Rows from block 6 of the image encoder, named by matrix and row number. Each number is 128 + 24 x the weight over its row's rms, rounded and kept within 0 to 255. All counts start at 0. Numbers have three digits each.
# c3: 3x3 conv (encoder.blocks.6.c3.weight, 128x128x3x3), inputs 22-32, a 3x3 kernel for each
c3.0:154102071143144128120128161128073128159128122128128128121128128119114092113117106128110128124128128076136128128161128100128128107167128128149123130161092103148104128180128064128131091032128091093098128128124104123128128112128140128165142161202174128153128128128091133128113149128132172126128132145
c3.1:136128077128135118128055128182150113178161133128144181157138155128128128115128101113128115128176130110085056126128128149128128121116104128156133077174085093097128129150128113148137128080128128151128128160154119137091146128093174128128107139111148137146134120130128081128128123121142149128142098128
c3.2:128144128163128128164128128088128040124165044063065059135128103161137128128128128157112113107122128128142115116132128153126128128147128128128128136142132163129135128154120128176134128145129128128128128088109137128128119130136132134110140146158128148128128128090128146128128105145073128128109121099
c3.3:141128128136128092128147128141141107149128147133152128128127133074128128119128099110163106124146127106045090128145128149115128128143128146128116146114150160142146127156152128128107167097083128128128085128157128128120098102094128128128128228196136110090128128129128173128153128229174148146128128090
c3.4:127148145146125053113089121192120116161059128146128095126147128099113166110104140114109106112128116128124128124124160128128128105122128127154125124128084062084108122069128144102174096100125128128148137112162128113144128152140147080157127118128128128130163128122126133135128140128128128112128128153
c3.5:146141128156129121119092133129131094164128111149128055136185128132118128121135132137124128117122128103113128141150159115128128106126115167128184144128105102120084127128099128108128144125169131121113168138128134152118128141096128128148121119128128145128121108128128110128128152128128126110182122128
c3.6:114128143128110087153175066136120125157116128172164157089110150128128125128169114081114128142128127111124159128128118138128110128095128156109148142128128128128095054093031112169079135128128168084145138123128130128128102093128145121128120087127150128128155117128081097098114128128149142140145128117
c3.7:138128128124135159072026128154116140128153141146173128135102131107128216127121128135128128138110090134145128117128128125128128101128149181128171128128150083128142128108128128120122177112128149137130113128103128122125104092159094128128115072128119134128141121128164128106146121159133119128128120109
c3.8:075001002024153108088140081102087094110141136106095104137112117128111097149146140126128128131095128128128128107128128130128128115128121110120133128128127114130096115128111121151135128149137125128112128115080103128111146104123128139128166118096123128120128116128128121128128094128128184126137142100
c3.9:144138162144151158118148128168100128128128124128130128103129128128128121133128128128097126125143134123119106130127145135145128135149117128163094102128083128089111128123101112155164146090116128138102112128128135133115114110088101128135096122128121142135123120122128136159128116128128128128156133139
c3.10:179157153158128131119083037128144142141129144170138128117153157119151141122128128108128165121140142147136145112137128125143133111107121143159128128128093117128083141164100118128148124128191164128154131123124108151127175159173128126134128103128147145189151128139128106107130137075134128121153162156
c3.11:092090067128141147170183106128078128171128109197180128093128167128136124140130120165141128146118128104093081128140128134116140140107128128131043128175155153141142155137102115128126142128134163112108128128087128088090146114128167139111128153128145138128136114124156128128137154128096128128099137119
c3.12:128165163128136128128128091122128116128122111126128128152133095140128103128128128149139118148128108116130128076121140128128128128173150096128128070133131067177132128148093128132145153113087125147138099128144091108136160162145128159128128075128123128131128128131128128132068127128139129094166126107
c3.13:128083130128110122128128128128077135196132157130128128128111163108128158103090085054088109170152095128122120135147128128125118120087128128153065148101032117126148097156128128128158141096119128078109122114122116130152114128126114139148125132125128128146128091150119116128128129128155117128128113141
c3.14:118083133112153097149170080128128128099103081100113089128108122112120102129145123153113128128088128113120128125139138111086128130128128128101129128146128113144128140175146108128128092112128121128105116131128128110108128128165123063128182161210150128170128128134128128210078128119119189128100128086
c3.15:156157126117128144113128128152207177138172177128132128128106092129183128160128110128128125128128125128128128128076128151104080128135122132128133128096147128128155061022128087128099134127128147128128128124128130125111128128134128128128140128128128122104127158128128128128128128128128161128128102142
c3.16:128127128157128155128128164114142128126156139148128151128128109128178128128174145138128174128128128128128094147142137134128124119140123099128138154138116120128128102103070098114148113167162137128128128128122128128167128111128131128128114125128096103116121128128116106120147128128127128128160123125
c3.17:102128109131106128048055099120101115140131128123098100128109128130128119116130128128128123114124126128116098128117128111100139084086131128128152157128125140096112128126128128103087167195163128121128136128128128101076153128128128113073128128092128111110128150143104114128165128125112128124128155137
c3.18:128154144095116130113150156107144203128175198100128177177126134128121147157128128128128128128128115128116128128128085128128107154128128128128104128124125149118110128128045098145128139110128139128128128106144157137155128128165128143135117128130128147163121128128128128128078071114114137128128128170
c3.19:128134128128108079128111140128129105128096144133128152128132122128128114133128131128116142128128127142147157111103155106133123149115098131128128098123128128131108192128128128093126128118144128104111128132128147128128182154109148128108128124173164107078128128128142128153075128103128139134148132170
c3.20:145128061128151166126186143112117105097105128093128160128128127173098128128128153111126127126125126158091128128134128142111128141128122107157070102119158119128166127128149116095128120089128157128103171128107189146119108128128128128093131128136128116128128108139167128161128104168128127144071106137
c3.21:132101157128137137160066076171128160150128128115122128083111130128128125131128128103140137127128128128128090099128128103142129088128132128135112108157133093155105118128128123170155173214128092128163081162161078149114128128088141128179128121128109156128114128128105128128128128128131128141138128128
c3.22:066092084087141123013072005121128105124138128128128128132090141145115127128148128128128145110128146107131115122099104137128128128128112171127128128128121128117113158128128151128118087133128128114125128128123144137128118128153128128128104091128109155119128128117132111129120127144128114104127143143
c3.23:075118131082155142128128105112129079087057128121056079098102128078128128128124134139128102128127109123082107128133128119115128153168170128104129132116132150128128137128128128128143128102075128132128128128128109128128128122125097128106161128128128124093128128128138128128128128128139162128128128119
c3.24:128146134132128128128128128136149145128128161207128150087128090054128083081091098162145105125128121106097117121128119119132161129128169150082105128128174101128169124106128128078072128110152156152140133128148128118123128158146128124121167183145151188128131124149134115128120128113187128131128108112
c3.25:140128109128128127109142135128148195158158161128121121099084089077128141106112090128110078098146094073128111128147128148119090132089128181148095119128111128093133128143132127128128128096138121128128095128146100128137128142143128120144128125129128148128128089103128099150128128146128143198128128168
c3.26:072128137125145131128126116128108157122076150146126139166128128162128104142128098123085128140128128138134140074128128072120115128128083128128125128173152081139128128128094164128079113121135150151145128128099128136095128149127128106149132128110153128128133138122111128093128128128128128145170118122
c3.27:120128130128132113128106128156077128137128100193128097181135141158073128115119128128128138100124128114128128128128140151133128131109128023105128095133067128036044128151128060128139128128128146128111150128082128128128158128128128086159166162128161140128128128142142131128129142131128142128128128126
c3.28:128101120128125093128128179109109129129107121150128137128128119155116127128099070108135151141148128148128131128155131128158128128128091064079128128129089141162128109128049122156128132148150124128128128128128119146128158139110128135114128128090128118107128128128128128124097128056138128128124141144
c3.29:128131096128034128128128128141128140103087128087057037076075129128128137107098107153124114128116102072075094128128153128112165128113154142163128143161073128111128128138128175154141128137128068065128085128060099075128095060148130102128163128115128103131125114128128128128128128099144134128128128140
c3.30:128045128128128124128132128127155113093098099114136102142104128114136114128128078162150129101117101124138097150135128128146128128104134128173128135102126128084128128169119128128108128128148149128128139109102122115128037072081064068095128062128128111085113128116128128128119128105124128118125157128
c3.31:135143137133142115146159159141096085128124086132128089100114147103128128152132128111181128107128128128116140128131133128130133128117130128169142149136128168150154128128128128120128128161112095128128078128128119093112050170128105128218130128128058128091128094135082128128172128103128139128100150142
c3.32:128163176126126128134126124114144164084106169086128156132161153126121141128121142123148110128128148138123165156130149140110126140129112149128166151128098153135101138112129161099128172128154164123128150141118117140151157131128146137118146144148148128110160106109149128125105125128128089100134055066
c3.33:113106105128138188122152173132180128112128127129128087143128122132128128134096128139104128128129128128097128109128099128128127138144128160128104129101106128128128128152130128142165113128128128121098116128131119104128130138128133097128146085110072110082112128091135128128086128176128146126164128142
c3.34:128070102108175051144121086140155117123128093101083092128116066127167078128128128154144107160128097128128128134146122127128132141138120128124120128119170098128150143144146152119138150111124128128104128138123149114128115128083128128115178186190128128081128103128128185166128134128131111126128128079
c3.35:132128128145141128147157122128128126128087150128175189113099132130083139170128128129128128156131119185128131111128124114141128125147128099104140139147170152177149136168168166168128100138107116128128134104129148155151161128152128140128139128128116128128135142128128126092156128149128145135099143102
c3.36:178162183143128094079110107145108143136153186166188160138145164128116167128094114128128128136134126128137123131128117095128112112084128152196168125128128128118146079128110122125128128201086111128128120128128155118139111122128071113105128112093165151159083121122075069128138100141099100168103128128
c3.37:111086114117135112132161141128132149137131128132144101159123128138159106115144116128117128147128128096128125128094117128124135128128143088031128111136157128143179128160128185128147128111104160137123148125125128128147142128128099128128128115114128137128105155089128140122103128123127092141166118128
c3.38:136128129160163092120140128098128130110128161119123157127155077120128094128122128120137123100114128128157120115134124125133128128086101128158128099136081128095128120111106136128104117128126123145128110104128135128128149108128117094085128128066148128128101138128116088114114089128128114128128128162
c3.39:097128177105163111149162075131086127211179087186222128137128163128111140128128128114128140155128148108139128128114147128128128128147157107065156128128128084128152128128132135148115181128076147126149117119128157132132128128128137128099175128127128117128128143128128149128128128116101128111128144058
c3.40:091171169128127104118096128079117174092110176122124140100128129126128129128128144151104138126112128117121119166089172142128125151134146125116209119108124111120148151088134118120142112116117128114085135138128099118139126123110136128128128149126138128125125097123140128128128128091119128067140108086
c3.41:136138132167120119128135128020092121128144125128113128094152109128143147128113128136116128130096132120126125111149128122128141139128151101136128125128128158123128137128167128128132128139143128128141137140136128128102128128128148128078152128128113128128128096128140144128177119164159084163128090128
c3.42:128102149153144137140128138152128122166141136128106124128128140128123128112109076111123137130113099128128107134157141118122133128098128143128156139134150099128147119110115128119135178160112142142146128133090128088110128128128138128099146142128128143130118138101125128128128118163136128134149177121
c3.43:109128106128128128130072128118128136128128128165128159128128134128135135115115158124110128128128155147146116134139148128128128144142130105128098117112128128127093128081128165114128128128131128128128114144153128128147128128128128128157107128128140138128145128104128128112131128090149121110128172149
c3.44:147152152134103136106079128156121180149123128128074098166171157166102105144128122128145130131128128105128128151156128135137120091128096149129153131126128086127067107128128128112114149128151164174159123125128077099124132127138128124109096128128150169164152142128099128087128148138104113128128136162
c3.45:128128128128146157128139128141111097119172126161127136092155128077128105128155147128136107129141128128140128128128129134121128128128123104128137155128158128128128085101118128122128135171187118128128108128150111176128129124128148128128128128172129119117118134120128107111135128132146128128166153128
c3.46:078128072145128074128145180122152069128128128109124112156160166138128128128128103128128128118139128120121128128128128104122128121106128139097128117153160096085086218106128144128130116128110128128126117122128118130128171152128138076138128127128151149116106128128085128139105128128128148136195128102
c3.47:128160135128156129145128128151148128173124103201159112158128055148122095128119107115115128128126151128142122128123128128133110079132128133128165098136130086144128096107136122128127145128107128128145128142106101128120155147128125157128128144152168141139128140109097136116133104128106139128123138088
c3.48:073101107085101119128128179127146128121118128128160160109128128150141111155128128127128097131128145128110128127124143128128154115127128101128115111128093123124085094066121128140121128128144129132128128113128143125135117083128128125187112108166116128124121128153128121128128152132152125107150128124
c3.49:154106100122128128128123115128128119128127156112119128128128128128131127124090090132176128128128128056065094128128139131132157137138128128099128135114147160128110153145177160128128254177144094115152098128150128128084132128133161185136174183173126086128147128140128112105137128194181110119128140103
c3.50:102088128105122128164197188128115135170171120135128128181128128141128135141094128138128128128132148165128128120117128128096128128121133103083141128128141107128128150128128133124144147128109128128128128115101168095128175072127156021058128084106145128128132082088185128137087128128128184179128092109
c3.51:128117110146128111128128112112082139129135147188167142128128128125128128140151156124150128149159128184198175128128128148152137151136129131128098152128092148125128128128101150128099128092128131128139145128140128142154147117097138128128073128123164155145128143128125118128128128128132128128126130128
c3.52:128160129128151079089075059091128125128106119183128128159158118116166146136128146128157128187128128133128128129104132145122138154146165128128085128128128126155171168185152118128128128123128149102114163132169169146171142150108104128128109128128128109123135128134128128121128137113124120128128106128
c3.53:157128143128128153152137128100133128101130107095108128116128128128128128137139128128135101128118127114127134118118128128128138112109128099149133138128153128131121137158121143155128094161128128112128127127128128128094128107183155118132161128128128111154128089128129148128146128096136096084128128084
c3.54:136128096182126128129128128114128128162150138162146108128128087128117128104128128145113107128128128177172128128114128128142114128128128104131123140160146152155174128128128149165130114128174126128128150128128155111128128098096096095165104128134128145128124143128089111085128128082148128132128153172
c3.55:128124128149128128133158128128100128112106115178144136128156165128148129148139132165159105158128122143141138133153149126125128146159128141138140121129100122116103089088128128128181144114110128127096112139104150128101112128138145110128129159128135124148116104128106145156140136127128119128128128134
c3.56:122101113128128077113075115144151138122128160143128141128130117092128128078116128128154140152128166109091120115128128123146136119128128160128111155128141128128128117128186146128128128128081142133159171117140106089128166162128128128128116108128113128117130150128121128128128105127133128128128128098
c3.57:116106118128153136135142048069096154123128128173171128128129144131130157142146139139144128128128169128128169128121128128128120149142120128128132120146128128135078138139128126124128137128128135126125134128125153127120128128128172083150178196195128128155141096128170128152128162179103177128128105098
c3.58:128132150116139106087109108131115084128128068128121100112128128128128128131141128166128141128107128091140128124093128123124140128128135128102133122122117102120128120128073128099095128128095128101128128148133130103118144128099128128096090055084128126103125128098126128086128128128128125111155128128
c3.59:128120152134126131134134111128128128175129124158096128128162157128134128128140096110120130128143128161128138128122126128136128124115128159200128141135078114122083128116064128103074128128085128128134128138111140128120128128112149128128128144099128144128128113128114084108128128128128125148130114157
c3.60:121157116152103035125145128128128128128122128146128127164196079128128128071128028128102105097101128093097097128136117109134122112112121095142097108155068126097139128128107125128118144128115128128134128129128128131115144128128128128128128128125140138119128128148108128128128106128115107128086108170
c3.61:105092099128081096167118128128163128126114116128108128158144110174128128161128128171147134128128128144122135146063091146128151138139137138128113118118128143128110129127128128107128140128128146121128143128140125124123128099127128128169112148189122094075128182128128125128128121128115128104128122128
c3.62:128119148148128135147102082128176128129117127083074139130127170114120118128138158128128171128128094149128118143152169109122150097110104128128143151126119128126096128100128080128120128128134097117130087137121098142149129122128128128124112105154141158164128142142092128123164163094128122122128128123
c3.63:128168193139140148158143147180128128121108110079083109082128128099128155143158131124130137109140128128141128128104110128133153143166161128120128138122128132108151146128128128148134096128132128125130128129148128121158032084088128165144097128090045128088101140132124146110144142113141119112151111128
c3.64:094128107128114128110135099128128112043078140050031142128128128102099121128128129128133118128128136126132162128128131143117128158143128128187099128162139231128120128128143147185128160183140128114128127128116133101128079128129126128189119173178128120128137151113177128128139175167180128128137128105
c3.65:101105088098140142061141093128128151124173154065132143129128128128128120128128128128128104128131126114128166142130116159112113151124128151128128128128150128109128105102118118112128097133124128105135119128128137114128056128120056130132054045056086128128051092095110128128128128128128128164165124186
c3.66:128128142158062110182142145098103153077103143157166180121145129120142083142128139128128116128141128115102128118139128116128128127116099128128105128132132156125142128113128116128173115128169128128122130125128128128128145086128163128100166178174128128128138128134161192162128128128128128101083121079
c3.67:128128142103089128146128128140080128180138128128142144104129128128133164128147128128100128143130109177128128128128119124127087087117128128128128143128082128128128075098104120128139173103155128126138128128132131156144128116128128132128122128077149128127112130128089104102128141128128152144155128168
c3.68:128128128128081128187059087175132125141125159128128165128090128112128168145163185165128128150128160128128138111128128109115140121142128111124122128128124165138119120129129108124110122128128142128136128128128134128128160116151128084095128094110128112128145128128159132134128128128128095128128093090
c3.69:103110064104128131128139128141095066128121095116128110154128128137104149118120154128128128120115117116152128128116151128128128128128128115019115128143118128158136128148128128116128127128150128128132128122106144123158162128112135128164158100112128080128128128128128128128052103128125150122128149128
c3.70:157154154174152147128140128161119125127128128165114128111128132114112140133128145098094128115128165168130141132159128128142112123128129140166177150174145128128134073151157103103128110128134161128102119117128128128128106138133115166158126145163157165128125128128128090128125131125148127139138148175
c3.71:102137118090128109163125114128127118118099078127116111147136178088114164110160128128128184088138165105138128117134128128134147128128128110093128107128138128125128135152103128128128100092128137097147128128146131123161133128173133124125133103130130117152142128128128128128103111128124128110128128128
c3.72:118140129125115132128103103145140141128117139185128191132140128128128147128136128100092128128112128128144128128128128101135128128138150131128166128143128157125128130082116133128076127128114142128128156147128134128138132128078137128154090128178128128165144135124127157128128103154143128132121128128
c3.73:180103132117128127099079128143128142138132146119128128128128157128156128128128128156158160172109128129106128106128128128128128127128158128128128131115147128128128130142128128106086127109128125128131123128128131128128125124141099117130143161183138128128106120128127150180128128128134105094128120128
c3.74:128100093149126128136048128160145072170147080129100128128182178131129128138128148128141126135128142128128103142124153146104128128128113092117137126140128128110119128128134157089088128128128128128128128131132106128166128158128151128092128090128160155128133128109128128078150142124145128143128168128
c3.75:119171141137130113105067115152140186131128183159133162138117106126128128113128124116098115128128131133119129098110105105164103113128111128108108128128080090125077091074073128114079117126118144140128128128128128111135153175149136128128122127128128178128128148142089088114146128128128128109148129151
c3.76:139128128147128094118123097115128182128127166134112143105121085128128168128113168128128134103141128119128128145128121128128121121113130132167128170148104132128114123128137128119088148115123105103128094128160128128128155098128121128131162113101148109110149122156147127150144115153128108176135128169
c3.77:163152102132123097150128157128186162076136137128073077133151071143128113128130113091128071128112128128154174129128130111135128128147146128157128128117128123128119128142111062128129058128125116138148128128128125155190128119063148140118128121095139168108134165125128111137140083129082107128149146122
c3.78:098128128121128085128112064100117140128099097172128116157136128141151139133150160160159128162168183128155132149133145139128149155128138128106108156118137128128128128128106128150104128127128127119130125128149128128128128128128141151140123128128128128128146125157131128142128121128112136128128150120
c3.79:171128136149150151127133141122128139113093128162111128128154103078157137066138151128117121129128128131135126130160158130126128128128166177165128169094135156142131123146128122109185128117154127130130128128128154128115128128161141108117128128126103128159128091128128120127114122138128121128095078128
c3.80:207154155128138186134168170147128128090128136121107154102110114118130104148167160175147141148141128159153109141122138150128126128117138128139128190122128128109125128128129128128095128128127128145128143128129128128115114137205114128186138086128128128160108108172134128113133128135147134128139128128
c3.81:094122128119096083128152128128123112103128115089106106156125145128105102128130128128113126128121131123128141135110107128128135139138128095094111138134128128119109128130128138128131128128128091082116132132085128143128144128119135128101077128141118100082113147128092128104125142128121129114156138128
c3.82:128095092128094128128128128091128080109127088168152165109109082132128128112121132128098128116128128128141152110136113128133130144128131098165128095128192128128128128145128128128128128128118131153116142128128128128136146082095108123147112128170128128088128134108128128137176128156126128109145128136
c3.83:128187100128119064128148104132128128078128100086097116128128154098128169085102133094152140128141145082071128141131128138128144138123128119147128126132127132117129165128133156129128151128131091094108080128122128143128119133128128142102128170156099128128125135175128128163136098130168105128128169087
c3.84:128147128145128118119123065128128067128149056115108151069084130103128174128128172090111128143125195128163153125128128128123126128128128088128113130122126152182128178139146189153113162122159128128138128115162111139168117142111128128103147128121108128100089114128097132094129147128088132128128128128
c3.85:097104100114128112175151128128128150156132128130118112089090151142120116128122077128084122128128128146118145121117128128128113128112143113128104116129102118163166128178128128129128128128128128096128138152128113121128072100203074128152054043100117111163122112128100128122128165144126179169128128128
c3.86:148087082085130128122128143128131152096128128117128128150159096148128128172145119128139128128116128156147131151137101128128129128118126119140126118137101090142106102128139125144128110128111128152123134132128159128114128128128125152128125120147131127128117121140136146128098103093128087145097142128
c3.87:153128094129128152133128128081070173100128143117128128145102141156075090128128128125131128129128128128125128141109128129128129121136134118128128100128169106145149136087145165084141170171179135132134128127133119128115121156105119127120100128157128128128135139157129136128119125128106128103102128087
c3.88:128093128128087128115128158115110128113078128128118155157125145150128134128132152128128157111121128128128125152119143137103119132127106124134157088114121128128110125128128068159128132128128130131128158128128142138128148128128139128128140128117112128128128119145127098128128108120128118128161128148
c3.89:092128128128135128106103110142146128118120164128092141148171150130137095128128128137157138108128103128103088133102128123134146128116103172105151128075106142141123140128136130128128128156174123142152111118113077112128116128185110128137123101128083122131128122128122131119128120142128158145129128128
c3.90:140128128170151139165127147128121151167128092163163104140128075127116128128128112128099128123116102128145128128128099128132128128128132128128128128176128079128128128149169128128097128119066148139128133132128128128176102128161128128210119180166128138150128128123124134134165128135122115162128071128
c3.91:128167146132121128128151185146139104115104138158157128157137128135128087128128134128127128107137137119128123128119128128116092167128128125164184128145111164108150108128128128128157101110097128123152131145132128123109128115128101128128122136133161133145128122121100122136123125075128113128143137128
c3.92:128128153171171128169146128128050126106112142100128128100124128128100128166131128101128120115128128146128146126130102144131129144128128128140088147102096149161130127188128128128172128128128128112115133107128128132136134113074137128128128150143128140151129145128126128128128140090115128091116127135
c3.93:129128090096126128091121135094162153128102128160129125107137128102099180111080155101166128081140118096088113128100118121128134125127117159125056128079160100108130137119152102136103157142128103141136128094126148164115128128153137111128130146112097147189128088139148124128131118128107134128104128128
c3.94:101141128074067118101074128134141109128114139115138151133131128149157102128115126128127096131138108103104128126115131128131158121137128102055128080124128109117086128119126139108136128128128128128137128137128128128128136128128130137135128129150124100097128128109128152111095108090129089096128128158
c3.95:128164128132142139124143129107095121107128128121126120063128142095162155128128128051128152081152128106107128115155128136156115119128100081173136085128084136094148128133128128128146139121128091128105091128157111103128127129129123128128116137138133128128128128093152128126128102139148128153128128116
c3.96:132119092170128128146147156116151128142170133129117064128126128144124113128116128163128139112149149128144166133128128128128162134128191082128128162144125159144155117108114124128120098162128128122155129116128132156128111114128147177182128157138128116082134143141128133137171177096128134128127138096
c3.97:141128128135103147177145152132144063099123053037078128128163128149134154109123134143113128128128128121155147133135118128149130128123128128114106164166150168132104128128128166166128094145128128140109128126128128154135128108145162121117160143174112110133121101128140152126106106128128115090129120083
c3.98:113152128143116120128128103155131128128138146128094128128128128137128143128128114095158115090070101128103118136113096141147131118128153103112106128128142167128112128104128144114128134128128115128139128102130128132127112138169122155129148128128128116103128125160128128134143071128146128106119128134
c3.99:097136142128132119128128152153128110132098080105114104156142128171139062143128064145128131128132128105120108128128129128125096136130128136129086128092133133149166105129128137141116113117117124128128119146139107128123128145119128128111144133128121128078114134128124128159128140128111095128115126128
c3.100:128132152152132136145128157049034044128133156115108116090100099133138123125128167170104123134128157128128128125130167128142135128137128144089128128129163157128092188144152152128081077128128128128116128126128124117128119128085116124137105128128108146128105108136124116128133153099135128109128120128
c3.101:128128172117096128128094128116128099135129104142148143128119074136128078128128117160154128127157109101103113128128135128084118128129123140128130128122137128157145128162139110128138128085095153128104128128128134116148128128161114095158128166203128103137135128128158157128106104128145095092128128114
c3.102:128108130128128197066173165152118128107128128124102175128109098154135152151128173128128128128113128132103128128143121128156118134153143128140095128124173090127128096128163128127097143126086180131123128128123128159128099107147096097108142127084097146163128107128142115128128134163128115128081112147
c3.103:128121150135113167128099129104105165136115146135142181128137128128119152128169128101128169127109128163128111128146128137128133119128128128128138130115070065077086102113085128107122085128099130128143128128092128152107128070120129135075128114128110109179128132148131161147128128096082138141119128129
c3.104:120151136095107127104128111189125091163081055167095092123128128151128062140128127104149100128126095164171136128128116123128117128109128128128128116128128119141165116128134133137097128150088125147126148156128145159146128099056128128054121107083118108120154134095156125128128128128094128145128102173
c3.105:117112114128128142128184123140128152128173134129157128128128128118128115128120091102106050133137066106108122128126130128090134128141151148115107150115113133161143100128106128128146131137090107076090097115128155128128128150128128150133128124128128089093128113099148138128146158128127128160106074092
c3.106:128128111096116145128128128154142143130106128112092108128128219097096140092128128108128176131083106100098067128128129132129166117120137146128119128132137128166115128172111123141090106128128111128128118121095128128112128148128158123107128098119140123171150128149133128128142156128128128139128128146
c3.107:160128104132128128076022070128119101146160176115148155137122095136099103128079109117146128114128138111124128128105124128131128133128128153106128125128128133108145132128154138107160159129135128112143128128128128085107085112080117139123128069128128085085136143123112128095181128128128128128128128153
c3.108:154171181141128137147145146117128134152139160118160162130121128143129107128132136128118107128144091128128130128147128117125128109101140128150147131089123075128128128119139092102124128128128167163128128126128116107189128135145133124132135128128128128103127132128128111123154142159127103091126128125
c3.109:128138165122121074128128104128128128144114140150128128135156110126120128128107128133149124153128140148139092136135140128153127128134128057084138069135113086128122078068128102069128128095128158128139113106118100110128081128082101140113128146128082123128113131114154143128128183128128111164139122128
c3.110:137113128139150148152152106089055046145124128128154158110103114128145135128116140117127112127113068128128130104090108128128135147151156104128138101129166072128158077109175098119128128092037128131136146145128147141151128098093112128128129128128119105098110128109128113123156153174146150128128186164
c3.111:102099141127147151116117143205175063161157041080104062128113131144128128128119128153128128128108128112134161142111128117120137128117148128079128128146141090128135128143160169097131127126128140142128128120139158125143128174141105165122096128088148149094128164128128128128128092128106128128094129135
c3.112:128128103122128128136094080123138083165129140174158114128160132105128145128128142119143159128133128167158132141119122128146120151128117132107131128128076128173128142128082128104083147104128129117128139124128125153128126128128123128140128128128132157154128143158128139131137170081128140074128166147
c3.113:104097141099095107130128190150141164132132174095128122147121102128124143131123108128128110148136117130128158127128128128139105127095128128107083129114075128060128111120098145128128152150095135128134146139141156123128128148185128129152096128128131128156136128148112110128138156080128162144115151187
c3.114:151181128132128128116070081174149212128128149134093103155128128128140128159149145121128105128149125123128128132127128128128117128128113128100107128116128167102124126128128128128151128129128126138135125121124128121128128136145163175128125139128128152128141140130117128128184181147125128128148127133
c3.115:130116128120103127128107128133175154120128109047081074157128104135142128128128128124118137128121155127134135139128128124134153128128128163148157128128115136128106137128096101149131128128114129143140136128120126155141148139094158117075108128063133160125137127128128131132138128134101128128140154146
c3.116:127120113133138148133129150128087128128119128095128123128077128128061063128113104118132117128128121128152128128128128128119128128133151087069129114144128173158168128129128137112128128154128143137137128128140126128128139167108108128128079083128128128128130160158128154128154128128123128128128105128
c3.117:108115140128093128128142151134110131128113141165128152128157139128161145126154128149161133120068120096074096127098128126112125128128101152110129116086128097128123128080138128103128144113128128128128105128128078098111115136148129119128149146131131092128143122148146155128135080103127098143128113155
c3.118:128094095130136095111099138155153098128142106129190107163195128165134073144093039152128128163113087111128085128128133128115101116099105162111175106127128116078113128107134078128128126128158128128131155144108128116133163191093145113076134119125162152132128144107118106117113152104128099128152128128
c3.119:165128140192111058128127036143076119146106128186128166071100114086128135099167193106120128128148166127171162133128151132128125125159133123167125145181128130128128169184128128118128128128078119128119124128139128135160149128128092111128128068069152113128129128115128141128131131128128130122155128122
c3.120:080128144121128143157128133128118099128120108169128172136128109128128083133128192128128087155088084128145149125128093133128110120128143118159124133128128134146155117108167110104118075104057128124128155129087180128146128095062093088079090101125123120146126124128118128121132128128128165157070128128
c3.121:155110132147149133149157142106159172085177170097128118130128128112128128128107108091128128128096149092146164128155131128149123122124130128144144148128113128128126134099128106146115143126167134142128128115131112128164128128128128192123123158095103128072128127080105135128128128115104093128128125141
c3.122:126073106128112100140152128081126128079138169112072123128127128128136171108128177128131144137166128105128127128118112114144162128161128125128104157128128170128173128070055128128072128125128094113114102128158118128135128092099125131152128128128140128145141136145124128137128128099128116128116128118
c3.123:128128096128104123157133148130128128103128054018062056140136128130124128129153159141128136139128153137128144142128123142098126127130120108153106151117138190128128149142113144161146054131155128124128128128108128102116111075121155128125151155155128128127123133128159193167114128117128141128093107106
c3.124:133104174128109128081086106119114157128110178147135128134141144128143156128124158129102131127128092163157140128135121128128128097128128121132120128089128096095128128126078143128121148130128113149137140128141148139128156138137110128152128128163128128128109128105089108119157128138164105126128128100
c3.125:101128103140128156119115132128119158128109137120172171182142164171128134128139130128128145121133114122137128128149128144128109128128136128128128128128162128128143138141128135122163160128160128128128160132160130128128128155110128126115145118137133128122128125142128128143125128181115128153128128112
c3.126:109108079150175128121115097128077134175175128153177125119109108166148094145123127128128128128128119159126134128148130128140118128092115137146125130128107128128121152150143128138128147111162120140162128128128128110114146116095057128061114069096136128128127123128128101106148140150140116102128148128
c3.127:150184147128128133167128155128121100128116095049090114136129176114097167090119152143109140102140138149146113125120113116119128128131117082140128138146128164101115175128128180152128083121122113135143128128160128142166121138145151113115143125118130128135156123111138114107139133132103112125113116107